config = dict(
    model='image captioner',
    dataset='small renderings of single solids in any pose',
    train_examples=395000,
    image_size=32,
    crop_scale_min=1,
    horizontal_flip=False,
    translate=0.06,
    tokenizer='word',
    vocab_size=54,
    encoder_arch='coatnet',
    encoder_norm='layernorm',
    encoder_norm_position='pre',
    encoder_activation='gelu',
    encoder_mlp_ratio=4,
    encoder_head_dim=32,
    encoder_fused_qkv=True,
    encoder_qk_norm=False,
    encoder_parallel_block=False,
    encoder_inner_norm=False,
    encoder_moe='top_k',
    encoder_num_experts=32,
    encoder_moe_every=2,
    encoder_expert_mlp_ratio=0.5,
    encoder_experts_per_token=1,
    encoder_shared_expert=False,
    encoder_patch_size=[2, 2],
    encoder_depths=[2, 4, 2],
    encoder_widths=[64, 128, 256],
    fusion='cross_attention',
    label_smoothing=0.1,
    decoder_width=128,
    decoder_layers=6,
    decoder_norm='layernorm',
    decoder_norm_position='sandwich',
    decoder_activation='quick_gelu',
    decoder_mlp_ratio=4,
    decoder_head_dim=32,
    decoder_fused_qkv=True,
    decoder_bias='qkv',
    decoder_qk_norm=True,
    decoder_parallel_block=False,
    decoder_inner_norm=False,
    decoder_drop_path=0.1,
    decoder_positions='learned',
    decoder_cross_attention_every=1,
    decoder_tie_embeddings=True,
    residual_init='none',
    optimizer='muon',
    muon_scale='match_rms_adamw',
    lr=0.003,
    momentum=0.9,
    nesterov=True,
    orthogonalizer='newton_schulz_5',
    adamw_lr_other_params=0.0019,
    grad_clip=3.0,
    steps=6600,
    batch_size=384,
    epochs=6.4,
    lr_schedule='cosine',
    final_lr_fraction=0,
    warmup_steps=330,
    weight_decay=0.2,
    adamw_weight_decay_other_params=0,
)
Rows from block 3 of the text decoder of a small image captioner, named by matrix and row number. Rows with one number belong to one neuron. Each number is 500 + 25 x the weight over its row's rms, rounded and kept within 0 to 999. All counts start at 0. Numbers have three digits each.
After each neuron's rows are labels from the 100 texts, of 14848, where the neuron reaches its highest value: "tokens" is the input token at the peak. Only what is clearly more common there than usual is listed. The data: small renderings of single solids in any pose.
# fc1: MLP up (decoder.blocks.3.mlp.fc1.weight, 512x128), inputs 0-63
# fc2: MLP down (decoder.blocks.3.mlp.fc2.weight, 128x512, transposed), outputs 0-63

fc1.312:499504484495523515530513473518487525500506496503510523464494521485484521464503502527509519517500471531483487519480490512502528507558508502523513473503502470476549492434476489465519492537462489
fc2.312:548517517512524502503478509478501484488492534509508408531468514523520533474490471450507473502501555493477503510514496510514496495515467537507485507502472547452475457499486516461498524467499537
tokens: "brown"; "white"; "orange"; "teal"

fc1.144:475554483525461485480525484482465456454514517509465517521509519484527496477487518486464526503538491495471491560493511505469511520540506511487561501529497542477506494510481462506497514533485503
fc2.144:517506533507532471519493481531536510488456536518472487528438487491485522493475501513525471542504466560517510532504481491513524493511488484508488490471522501458443472483510488478489493515516494
tokens: "matte"; "red"; "brown"; "grey"

fc1.335:471487484532480478469515472530522555523498478463506493485517497507528522500529500500517517480509517479552548460545489471537457550510529497500516525488509504515491503469493460474539550488482491
fc2.335:502461551495461519512503548477503496497479565517463495501459477521509470507488510475501477521491480479497460518498535503520484494500477461505513507487492502490500449495493520465441461488520501
tokens: "metallic"; "glossy"

fc1.478:442498480505483542471477555515533461504480505482490510500484536529523525528512468546488494503519484449550503509489514518486524472504477499480472542527541481486502491457497504471491512488527498
fc2.478:506491495539506435496498521466516464515476482515521486519466481512458500515510495512480498496524490471510500519501499481498502484517500458496476548543486532499485480425545483495479457517551503
tokens: "blue"; "black"; "purple"; "red"

fc1.135:419533476528522523504471481506478483455519484545504480474493480523494515513469492498539475543482471524505495517486507492504518525527525482533518511446498524488483528574524502546494495528531495
fc2.135:549494512504483502479525478505507450543504505499510513541510515479573477497533531527517519510500508457469485556504503515493476479518500514502501502471481495526467496503477509509475506486481521
tokens: "metallic"; "glossy"; "matte"

fc1.235:482546495489528485487525489509513506476548483503493487524478480473529568489511524495492471494490493484485490492546528493497538526486502521476487537497534483512459507490534485505481545474521505
fc2.235:472503512508493489524476498540462504545488488476518482447551500516471471514456495496475536488484492524502495503491527515501512485517500498553487480511491488499495489504488499517531495493481525
tokens: "matte"; "yellow"

fc1.248:496498514511461537501490525434521479513552510519474522510522502477470523508507497460505532526519445471501485485516535525510525491498516492523491476513550512526484506495518452466497500516515519
fc2.248:477479479503563465550549488506501505475443474481543498488481496559529497501509511525475441499496537496502509497508456513469507487491459481475527506470451482464530492525468507506481495489511452
tokens: "glossy"; "matte"

fc1.428:518514477474496478490491511544527537459472518490510477535458505479514525490489495498489521500495498470497540474491517472525496482497513515527494539493481492505477498513502500484508462500495482
fc2.428:519505445475559494531525520514486498528479501520505445485490540480519488532514505527502496478542499506494511485475477451499529484548502522505502477495524542500481527497470506504521543514473506
tokens: "purple"; "orange"; "pink"; "red"

fc1.120:566464521463492489456504514512505512506512524448509503481463523523505485499523498493501508516488492473510537525478494511517528520443470482496506495447512504513514521524486488468485499469500479
fc2.120:470513496499495545487517468518513471500465519527503496532498498486525468528548463467478484504510502499492516511491518532488470441508494479515508473515474544535451499502491487490492517541514536
tokens: "checkered"; "dotted"; "blotchy"; "plain"

fc1.72:508463505506509511440535506515500492462470513503507490513528492504488487528537496501523509473517470516525460451518516474474480516458483521573540457510511497474472536485534498526464497524533508
fc2.72:540546495489497521466489498461498510544485513524529495462524495496519496442504501499517520518532535488481533543491480534508513508493498507530520470513539505538524514542510450485531476506495479
tokens: "grey"; "black"; "brown"; "pink"

fc1.374:538486434471458545491528476505525517493503512514515497465492534515477469502512526512473455491525482518502522471548544500505490502493539518474497508547474500518475495493510532530472520525475488
fc2.374:511520515498530429483517471469538513500489488474476535516508471503525515550498478482484535478479509555508516480505516485454521499522528550497451461466496524558506472531464507500492512528498472
tokens: "twisted"; "star"

fc1.299:490491501467505500490484501490580551477495494476522473448501524544531539486525514510491500499504542471531471484525496504511480509479514493511492480519454488516479501506499466518468456484483492
fc2.299:500465485525506500470480503490467498498490582499481506476470499490470503534516472498442481494535543495507543509469477520456483523536508486499494517531519508474556443490509505508489499525501522
tokens: "yellow"; "purple"; "red"; "blue"

fc1.472:487490471495471492464498490478515517496557476465464497502518477523526511567502476503497515507516510477497494495523498477484482512480478484492470501530509526491463482480486495553543507532544475
fc2.472:517514494484529546485496517471489491511457501529512489507472512488531480512491550504516504509467523488455541518458508492495464488552517527509514507514492505511555537453471494482534517502499495
tokens: "pink"; "red"; "purple"; "brown"

fc1.262:512498546466445482468520488508477517476512490524517548519516547489485514506518522511509510475446514494483529447481482510499503541474457512510515494495470466495499430462493515512520493551500519
fc2.262:498517444530509473502485503507536501477522498497508484458528442488506493502499516487516542518572499499542507519531521450472487476527528469495486514469509490528479502539542478522485451480505520
tokens: "matte"; "glossy"; "metallic"

fc1.380:521554482516507485521519505482476484476449526475494457468527551477483476479502522545476497502487505456524526500505486484481496478519478474541471482495539499511501490488514476493517519464500462
fc2.380:543493458521540517495513496489488514489526446476512543506502530505488479493495548506475484512513500503500495483474539516483495453483518472486468528463474509472467542522503520477501502503515491
tokens: "cube"

fc1.375:531547464526523492487483489536500513467453464505510504502490484480503557505542464493530513486493506514453552498501473500489510518505518482550513508502529486494518530524487482499534477500522518
fc2.375:527488521467480491509533492508455480507494443506515491514493532478530501488529502537517503511534495516475525506509537498478457520507469495464508525525507496536428503484495546473465513506481455
tokens: "yellow"; "purple"; "white"; "blue"

fc1.156:542511512532509544542505510530482512533513490475504493520505500496493516464458480520456538487450466515531503501493523519467506502528543523489489519497568551513509513489455486492489492499453508
fc2.156:440466503504519466461474466489497492432503483531466491475536496513487472484495517500534520530548516493529547493498495475493483505471497468532546508490453446505474472500546539486513494508524523
tokens: "a"; "glossy"; "metallic"; "matte"

fc1.293:491519563498491470488524528496500498507503478489508487476504512447487504515531537518502461482448444517448534473482457453518518445523498486498513492472515504490519516503507500509532509532494478
fc2.293:474464463465522526503474489497545512500518521499488505529504509518494513498502512502489517514548531446542470510499527535485485549484509485482537527513481477515494503505501569504462518482509532
tokens: "purple"; "teal"; "black"; "green"

fc1.140:494509537495494521476471532481514515506512514513507445464541479490459515551490485478538522526496467519551557540483493486492500531498490519498472529476466491510532499447527469496527532478520491
fc2.140:497467508478481480527564530508464472482486483481488448508483554497480543470462485502478511452503500514475486501510503516501462465504517517503495533498533526547488493536514515483489502518463525
tokens: "pink"; "green"; "red"; "grey"

fc1.448:500515463494507532512501494453503511508524459477469531475487478518502490445477490483452484511473493490509504543506507516486472514500535563493491491475543538531495519511464492517484492501530493
fc2.448:475475507503481529530488509505447497512521477537499507487498509504517463481563513495498486475538531484532481480484443506527472493466518495493531510443513483472453470518538512463491457488529462
tokens: "bumpy"

fc1.171:480511542484505488477493491527508530470521484511521477490499482504510479482486420528511538518519504520512475495456446529505488545503491532527519462498441495470505509500510486509491525530509515
fc2.171:541506542492525529514520537499500452545488480460535471492514503561536502500485523525491492515487461519515495470486529543518505495525486505440468504494505546510500498471484480515522469536484517
tokens: "teal"; "green"; "red"; "purple"

fc1.294:502515509484502549486536517503500460453512518509490510483502516498457453503522516481556530493529471508501469558498518517495485469513467491567517473514519510460500496472499554521508453519463455
fc2.294:475501497497492465494505459486473458495467504466468476491505475485497496515468509502513482527445541516536523496508497522537558545505475513505497499509481495524544489474468505464493530525489432
tokens: "checkered"; "plain"; "dotted"; "blotchy"

fc1.158:489507538483482538505506523489490494460497489526513515446482471548499513476449489507508515503521497515491493547526519496507498479505516550555479512498494489492534510510528534524479545524468524
fc2.158:488480459483534483498503498548493524479484521543447472527461518507510482568505518523501491482490484524506517475493528503498509545490498439472507483491544521528446519491512537487530477469494462
tokens: "purple"; "metallic"; "brown"

fc1.309:467469491515458512474540511534521482475532491490512524478492494463532463549518510508493516485533496474535508482505497486551478514464496524499505493486517492528477516500499445545497472499536482
fc2.309:518498493518520480478525495496494517494471505507496445563477514541477540474507469490518497481490507533487465484526495457516488522578516490493491491537514508461483495489476557474499513484448535
tokens: "glossy"; "metallic"; "pink"

fc1.332:541501479487495508503476504470496503465470473458498508486555507473463533482496488524514482459498469496465524504521511517493500492495500525513541468518477504501496495467504515481525544518557493
fc2.332:537479529515486548507513486479480495475533488496524474470520479498525484544496498473525463509533539488488502512503498501513478511516483483559505481489554528517491539521508525524482511517545495
tokens: "dotted"; "blotchy"; "blue"; "white"

fc1.84:452500478543493489516502467496520492485531545470508525491492509483491522487467524483469535496477480493486495540485524534497532515527494521469463452482496460493488518469498504501495509551462542
fc2.84:547491522465498496486523553503511531472486456497497506483503518477560476526492529466511492497483529514513521498520498455495464500505477508511482527516472480554498495490508517486489472536472440
tokens: "plain"

fc1.381:537518528475481469512488516475440479526506513461494517549470483516487524541481527469505478556483506478499487576542518484522472500513496490508504481513512497483519518479466474498481506497512505
fc2.381:484494473518547506486518487489531542483522517531491542498553474533480450460490527520488450490519500471537518433479509503515516509484479494481480527500484501474506493463522512467513474483520472
tokens: "orange"; "green"; "pink"

fc1.213:510490474483487520474498468437492500501541518485537498501521513532577484449506498443500487484523480507496493536527501484508541500505484502500481507505480492523501507459493482505509481528547486
fc2.213:497512484491491475491454497547505512507528477517487501454505517446485518558496513514464487498520469528485493494478487512505539504465536475501567464511500523492539498483515532479512518502460494
tokens: "twisted"

fc1.137:464497549445490508502529523488480492478443505469472533531490497535483506497480498473500477481516488507565543505498480446497497488508488538505441509483516461555513529485465528512488500518503491
fc2.137:470515527490471493523491509465480456525501502457485512539499475515516458453488526454526533455495506502491539500534509499513503514515478476485512520520533487479474514501493488487513479500498533
tokens: "orange"; "white"; "red"; "brown"

fc1.242:444495471475515518484484533512492527507484503498471505493491540525498506502535500521489479461494456484519500507485476493479526560446509523553520487479532489512510478453474484550504484470509477
fc2.242:536548472455507510515476507509484499555501483528492499504506488488537476543541490478515478485448517497523509525526515517512539492468480518515461489476506506465474501478474518485527518487470486
tokens: "a"

fc1.228:466481511505518539497472505532461537499455508472501448513566476531516517509494492509537528502517469498514491523547477505514457483495461532526541527539518465537473509458520483506502478453482510
fc2.228:485527471563490509486522505473544486516530483510533479499473488495492480532496535465497456448543511465513541505493536499563505507509500493460504541488465490520482526523498517482496510479552471
tokens: "green"; "yellow"; "orange"; "blue"

fc1.57:500521506486495527473468492466506488501512523521515461477528514509498530542512500503540511564512480462513530513454518514505486507513512539529509533484478470486507502480491496508501511481527507
fc2.57:483463509512482495497542504538473499494519468435464452507478538529476504479547501477513475496484533531517528472519494470518485473504489451495535528505511522523496504507547537546495499523498522
tokens: "cube"; "red"; "teal"; "grey"

fc1.284:520463501495496505512515462485492514469457535480505524490495517470517495519495470518519479485513497427491445509514504511488495537515493522495501464503481484503518501486504533504448434541509478
fc2.284:482527500520499498489483513490547467501527502503491451479495507509466491495491513495483459508460565550505482494467517475509499457515506460509507507562514512470521515504481454497533487487497507
tokens: "checkered"; "dotted"; "blotchy"; "striped"

fc1.414:516496489506452499493506489514477537480528489519473510507513496529534522472510573549542537483485509498508468479503448543481507533500461502481496479500542488489440500483467499515472495515456536
fc2.414:482517555497507469520494488462476506507462491456510521489531534479507494534524466487508486445513473463497488473483555507508501490493485497474466501504458492475541514481489471548514496486444541
tokens: "checkered"; "plain"; "striped"; "blotchy"

fc1.435:496490444503476520488550505481497493512460508494494500527504523481470470462506479523522503467539492501500480474522491496519543475478525512452497514486487532488519526480479488539509522488482495
fc2.435:462459447482484485520499466507575480512491490515489505524504506472490486508464520492512522510489477469498526533492466484507506485495520494481549526484507502511471473493488498534460505484504501
tokens: "star"

fc1.55:521466464513507458516490542477490528466504499484512503503487482463488516528484538487542526525507507455489496450487510463505508440482477495475522494492498434550465522488476500534528483516526552
fc2.55:470515549503484472531526493496475500512523500506496474526513466506516506523503521479473491537522490542508490555473515539495495537537499530454484494553513514467542446492462457499476512514473513
tokens: "teal"; "blue"; "orange"; "brown"

fc1.192:527498483495491528496475488491500516522551475465491532447498490496487476484472521493495500518450509491529489502547529470548508519478514486519474515448483503504462522461524486504479505543485516
fc2.192:476511512504497512547503515480476493507508486511508472502527527474511541494490491474501483494512563525507464492481474506477518584460535520523543458451530489500481517550481479506509483514506496
tokens: "white"; "black"; "pink"; "purple"

fc1.26:463507449491495502502501508531478517492461471507523497532518489456469502494504464511479475498504500495532493492492579511532514488452468521500511505476477472484487478467504481512492530544523498
fc2.26:538492516534512523507549470483516483472492561527492495512513536510525505494504535522472464510491461476519453522488410510472459459458505459492527442519465537493493492495506507513512472492507508
tokens: "green"; "brown"; "yellow"; "pink"

fc1.297:529491455478490452492521503494502506512538543523469540506485510531530542522477467540486529491484481503487518505470533517492554527473519483489444459483461511490480532483512487493490484524465529
fc2.297:457483504525532554506474492508521536476438455502481488511490495483467458500520539484522480473506510470507512518517491488497500475461475543502527517525544520534476505459473538536515478496480510
tokens: "black"; "white"; "teal"; "pink"

fc1.446:473499531477537500549484480524488512475469480519507560497521512499517506448502470502501528519479466476500524509533454510533527502528528531502510498536531465506502516534482492525504497511529463
fc2.446:500506466557502541451486493511525524497554522516489518444505479505481484519498522469497492506475530513529485473494496496500522499469487498495477511487476538478465509453511464500521508507503472
tokens: "red"; "yellow"; "brown"; "blue"

fc1.166:490558533512540470499492475482511513499547487461524492457521481495548510436467528446467525562517500492492500465524471508517493497500512485479501504501511537484485537465528520550509498528538500
fc2.166:491476477512506515492459534519480519502518535458456553526451451509470490577477465513506517489519482496506504524505519479478498515528499491542505471477525463494502514526474476503491521482475478
tokens: "orange"; "brown"; "grey"; "blue"

fc1.22:485504500491499455471517492524524518494485511490504482471514512544488559499528445487516524515485511503489525548509507494491500488488474527538507531486470466480469465548487521520560481513487489
fc2.22:531490489474526520554507506549446450497462477519515500498490525466518474529525483519525493493557507471513482480442476489549492513483502508466530474566505476501494506458503509503481472497535494
tokens: "pink"; "white"; "orange"; "black"

fc1.489:510506502475534501521475511503467506498456541491489492513500466493501508491506516477486481517520489457507475477540515488549454497516507473505483490498536503539517502474503483498462516518509502
fc2.489:514511511505492475478505515521504494496503497476523471451506490499472547554486494510520481518522502496485510462490503503536515495484509465489508512531498534520486504485548490482477451475477506
tokens: "blue"; "orange"; "yellow"; "teal"

fc1.495:480481508484487463483552567530466516481511538481529481504486512482503504443525465497514534486512469503472527508506495527528494475534477546506511463501490517522505493479523505528486515473495514
fc2.495:455552543490492502492487478455510498512455512498476505557512498566496526452500513496466480484474550511531485456472520514477473484493495533525504519471516475474501503502510472509501514524500485
tokens: "pink"; "black"; "grey"; "green"

fc1.344:522475520510498485448520493473491502518512516473496507483511507503515530519475471490526524485508499475495502511520500446498528493490492447515485492540501519520455504432511473484515504484509527
fc2.344:506512486510525497448486503511513485475551520492519531495510453538538468507482491480491500529554533495496484505483480481510477472502526521533522460498564536481495475522500482520540488539512449
tokens: "white"; "grey"; "black"; "brown"

fc1.136:530511470501503490495500521506500537471521485505497489546517491545539505495467525510501511488479495446516501505454501552499507519465477510480520515493471495452481555517509496506503477473469529
fc2.136:498506561496495508463479470508498462509494542493477487489483494467492495465554505495536486521506524490511506519543497517482495496530511514513492553521492491506475477471472524512476479549544529
tokens: "blue"; "yellow"; "green"; "orange"

fc1.423:497525528507512492545515513498505494441458494483548509503556485517507514523498497559498520494477482453493504506504549481511590486473492511524486498462480486532470505503492508498496508544445488
fc2.423:477474497493548543510515507491534530527503471511475532533463508487504542458519536503500500556491522517468514507511503534523515492538463480418510562505525499483500534449482478469492498534519503
tokens: "black"; "brown"; "yellow"; "orange"

fc1.307:573544467484505539458489513512478480473497516496494510490524501479501526516479455543492544529481477514484513516483531513491505554531474502516482479496486506481479489499456477497483498513516483
fc2.307:508518535492496506478502538511473521478528496514544486529511465542557480505515489497500507507496497495531528490475517488525472511496520543496507481456480524467489476482495500519480516508470533
tokens: "green"; "teal"; "red"; "orange"

fc1.101:494533479511471495512512516494482487481521492516486539508528507488546537479485498519500518522553507499504511455483476509488509517470516503538565535492516501492457503511542500469535472495494507
fc2.101:489511520477492487517494506511525529534524509508475506487483511476443505491569487478466478489519473519510480547507522470488460492481482525465553501473529513486481493537517484480496493512509473
tokens: "bumpy"

fc1.159:524505510540548524521489504481520526523533501492452472486486515479490510526459492493508538457536457482487493523504500494550443511490489499510472517505496524509522481448499483479513488533526485
fc2.159:503485487473465509503507487483479494490496497472510506476516503534507481455543506502509451538477503494507522500533483521492571511507522522513518470514476444505487503581520499476487512440475479
tokens: "blue"; "red"; "green"; "purple"

fc1.197:458472496463540525478515493468472498521471500519569521492564511497483486498488504559501516517486510533504481504529557499462527499537471500517522457488534492482523526480500465509515498460485508
fc2.197:527549492503502514524501474501529417486488524513486466539470513528471505487521472493524493490482506517482487507455458466507481544537493545507485506506539489530501507511495529474498508520502554
tokens: "grey"; "yellow"; "white"; "pink"

fc1.508:531499497513448520484511504504498517522468478528535503515495495508506502478503500514514510474485482494503500494474483488514499481449510557533480489525494471482474530473511532508528493494499492
fc2.508:476481501514554505533517470523516473506501554495468456483462510488520514507498524525492542538467553514537499480503499510494508488562491473484508490488452523500519470506503505496469531454519506
tokens: "a"

fc1.71:575505535422529493468529515471530528493474489546536521494495519479508523454482487518488523514533466474501496453519502525503456479455489489486493489496494532542515492484467497518526497494473460
fc2.71:462505484548529483479505511535555464469514471472486527481535467484505535496526487510505536485491478518484515474464542491513495528503512521463496493455515482495527497493519488497470525531485507
tokens: "red"; "brown"; "green"; "purple"

fc1.146:555524475464479446498525504460498503508476502541486488487522499518500514568474551490518485539509525481469513528485521509529459477501472538499500467470500540497495503520510455495505494508508491
fc2.146:493514434537472490513495495501536518531526496553476577507482472475513472505509502519526480523522498507479509481469515459489515506457500478469492536542478524480486504457504530461507517533517488
tokens: "grey"; "yellow"; "white"; "red"

fc1.400:479494458479493487471525529487525494517501466494539551483503471471494485465496514513509523491467484476481521509475481527560485473487475506528533478483488481508519525509472523445535508495468500
fc2.400:484539504519526466510490468475478498484570507488524461528510510512504478518526466490482540501467494520469536495533536498475508514518454529470493530548500516506461484507525462466478550534488439
tokens: "black"; "pink"; "blue"; "red"

fc1.132:521523459515492476504485552464489477484527551499471453535491470480485477483476475498533507466502464489503508533537523510474512504496454498485542505484466474487498517512446477518566522501510498
fc2.132:451492494498521491501507498525504519463482497521517488458506527485472489526560501497459447514432503494517523452508490505449489534550492484526511459504476526512530483508510466508545545502535496
tokens: "matte"; "glossy"; "brown"; "teal"

fc1.308:489512489485490497498504527429546510499529477482474538520517500487484533485511562497498522490508501504478506529478483501502530523501506501483512454484507548466506496477477468482554543484502524
fc2.308:518481506495539491497536485492513542465486486522506499511469485507518495525511493476518463471519486474487514486497505495516481534534488476497450505498472466545503524512560535477454512478512464
tokens: "blue"; "yellow"; "purple"; "pink"

fc1.412:500524459471496464492521531515546509466479542507524472478513546489486511474522493507495493506453492491488474514484501504503494512502468525492533493504525521511529505490488481537492517489536493
fc2.412:499456503532444552509487466479482485520479511511479536496489451499505502525496530512473475535557513520477513512482464515482506491488514484486471486475468493495548485530529495471459508528475511
tokens: "octahedron"; "metallic"; "brown"

fc1.481:494498535489478525487502497461518513505460514544504453453499479513481505500458533492508497493512504484473457549512533516542462493532466521512510503512520485497511511561489544522507454511510496
fc2.481:487508484535456494527480513528491525533497497469500493506514558504470474519510488542488521522473475447504508498499488488456486501480532520509484486523480503506484485540529527506477517479536534
tokens: "brown"; "orange"; "black"; "red"

fc1.246:547511520468481459527488483468511537490495520547467481474502448528501499502461528506512486475541530484500507483495474517501420495494487484515511509514509493542471528471526532491494480514508479
fc2.246:462543469560511519476510499511513481519499517512505503528520544468481505502509475522505495496455482463505473530480520515493543479498506508491508477516456510454538461497508468532546478482493519
tokens: "blue"; "teal"

fc1.417:503493481476488514504544500517539536521485478493502474522467480475473499487483494514496496503451528480528503475533523524490515480504528506499545507497501502534490496550465504533519462521553490
fc2.417:478508497538504482513497514543515483511497494515467512510493538496466453491463501517472496524515478533490488495484495485500511525500492511514486503486547521462509535450525506488454482501471474
tokens: "star"

fc1.409:454484517493453540489527468455490496481463480473541507475509536483510500500519535484509505496478487483539493488483493526509473515531515487501508509496445505511518487483482461486489508538518500
fc2.409:518513493469520484481489458522518463508537507522487474521527456526511515501537494542520491510485510491476503511465472509509512490497454496459486507535520507511498493522530549531543474442505527
tokens: "plain"; "glossy"; "dotted"

fc1.350:487481485529466526530495531536515498485495485509539515501476513562506517493518487502470509463499493456527495480497469479549512509482507470559505492512523548456510498520489496510531515524485512
fc2.350:510450525497489458487520492466455508505491482476508555500538488494498518492497488531496476512526480543485520446540537505508502441502473453470468499493523493540494494479493459496495536496481471
tokens: "glossy"; "metallic"

fc1.115:518525490491497481461502522497499539504496521503496510495514452545526486517494531460457494473546511484544538501468533549495490515542476500486506531529494480492480530531524465499477542484518505
fc2.115:491524470538518526508482487478456463516497523443531488463501507471509481519539515518523531495498503537478506512528542515481477508544496506489494520483485530521475493493482529491519490494490481
tokens: "cube"; "twisted"

fc1.334:514506478520498479510490530494479517527470488499456512470503474491500489477520508519522445516494494496492487519467460482530505515530548458526526533525512438516505488496469504505476524549460514
fc2.334:518495474494520458497502474497491522511543536474527484520467541528508481490527476492493536474449470502531498508525547497518479491478500498487519510445504548525498511501484495484520501483532464
tokens: "metallic"

fc1.0:489496467480495485548521513489470518499528500509528520515549518520504526524521488506515456490502477442521493476477524494531484496440480466494484451527564506507524495474457500523482486494483542
fc2.0:516522505503478491514457486515501473501456504482512538483511481499544507457534510514484506547534541505479490481474496532478476469495520482482475530531434512479460462506474457509506490486519511
tokens: "green"; "metallic"; "teal"; "orange"

fc1.168:502489499504492445476513556462526501531465542541494447507525531505509529525485520538558494497496516520483474524495508512494513506498487512568483526479477480504483478524481446466474496443472511
fc2.168:511486487464543522541454491535495492516518500482491540493432424470513480490492456488496504506502459466531508494480500453508476486510532479497517502500538495499495522533502512516478509467489485
tokens: "teal"; "green"; "yellow"; "grey"

fc1.212:472522495520544512511473444520479509477514474465446536476529469507496511497502468468490519506505485487488505530515486505520499472497511513487536465530539494495514522464460450520524524539529470
fc2.212:525484529483533509538521486527477511540516488511551520487455498501510503508498507492521508541460511483523515471500519462535491490469517473502507534490534428521482528546495513539458491437511478
tokens: "pink"; "brown"; "orange"; "white"

fc1.44:494469508524515495562520504478514514493486520512505516539494500446496530514531517477500500482512501484539477491473477540498539477491456526484483499449493525476494480499513473536475461495496500
fc2.44:495524497515512512467500491500485455514535501518486547493484477525509457517493512506499472494485505491484525466501527491518440511510507501484587506532484463468523488517521513481488506506512482
tokens: "pink"; "brown"; "yellow"; "black"

fc1.73:494495484509505505540458502519502516466515491490508477498509487519549521505461487499523515542526524542518495484557495475486517507511476532529527503487506474498510539493486550548472499488457460
fc2.73:491515530491467510469536503508537510503494466555479557486469487476509454480507503484438473476542498467490528499472570513509474497487524492492513516495463476472503478505510504494488496501539520
tokens: "teal"; "green"; "yellow"; "orange"

fc1.440:488522471519517481494541516488500504530515506522515458526475517508522516491504463494515472478463507489533462463514497521491498466537518563490518529429541524480476518532472521519485530535478486
fc2.440:521493477498486501506484490526432468478466499479481520469532493524499523465513485484474503513464497523532502538502530494522514514489489523511513452551526531542473496503551487454514516435492510
tokens: "star"; "cube"

fc1.466:515499490499500514526527535478480497514478489468544495514493496470508481497486513541479454504468485489569467465471450516488462496508544531474481507526503491501529475501512483523496526527473463
fc2.466:479530482476511492459452473563500476502474526532467493519473476493489472532501437514532502490537485485487506536489545448548515486520477509529525512476501519523507561509488521505529502512495535
tokens: "green"; "pink"; "grey"; "white"

fc1.124:511524502484496459550489436440503526483467497477536457448544488510510500470527484503506477500530483488515502540502482497517496509484530487534496509494493529472482509533485543521483492497495506
fc2.124:507500510510480512478485512526500507489552521457465512532481511522482510546487489531487508537483500475513509482511495566473488471485514511484476495516517487530539483488507477505431526508513481
tokens: "bumpy"; "blue"; "red"; "teal"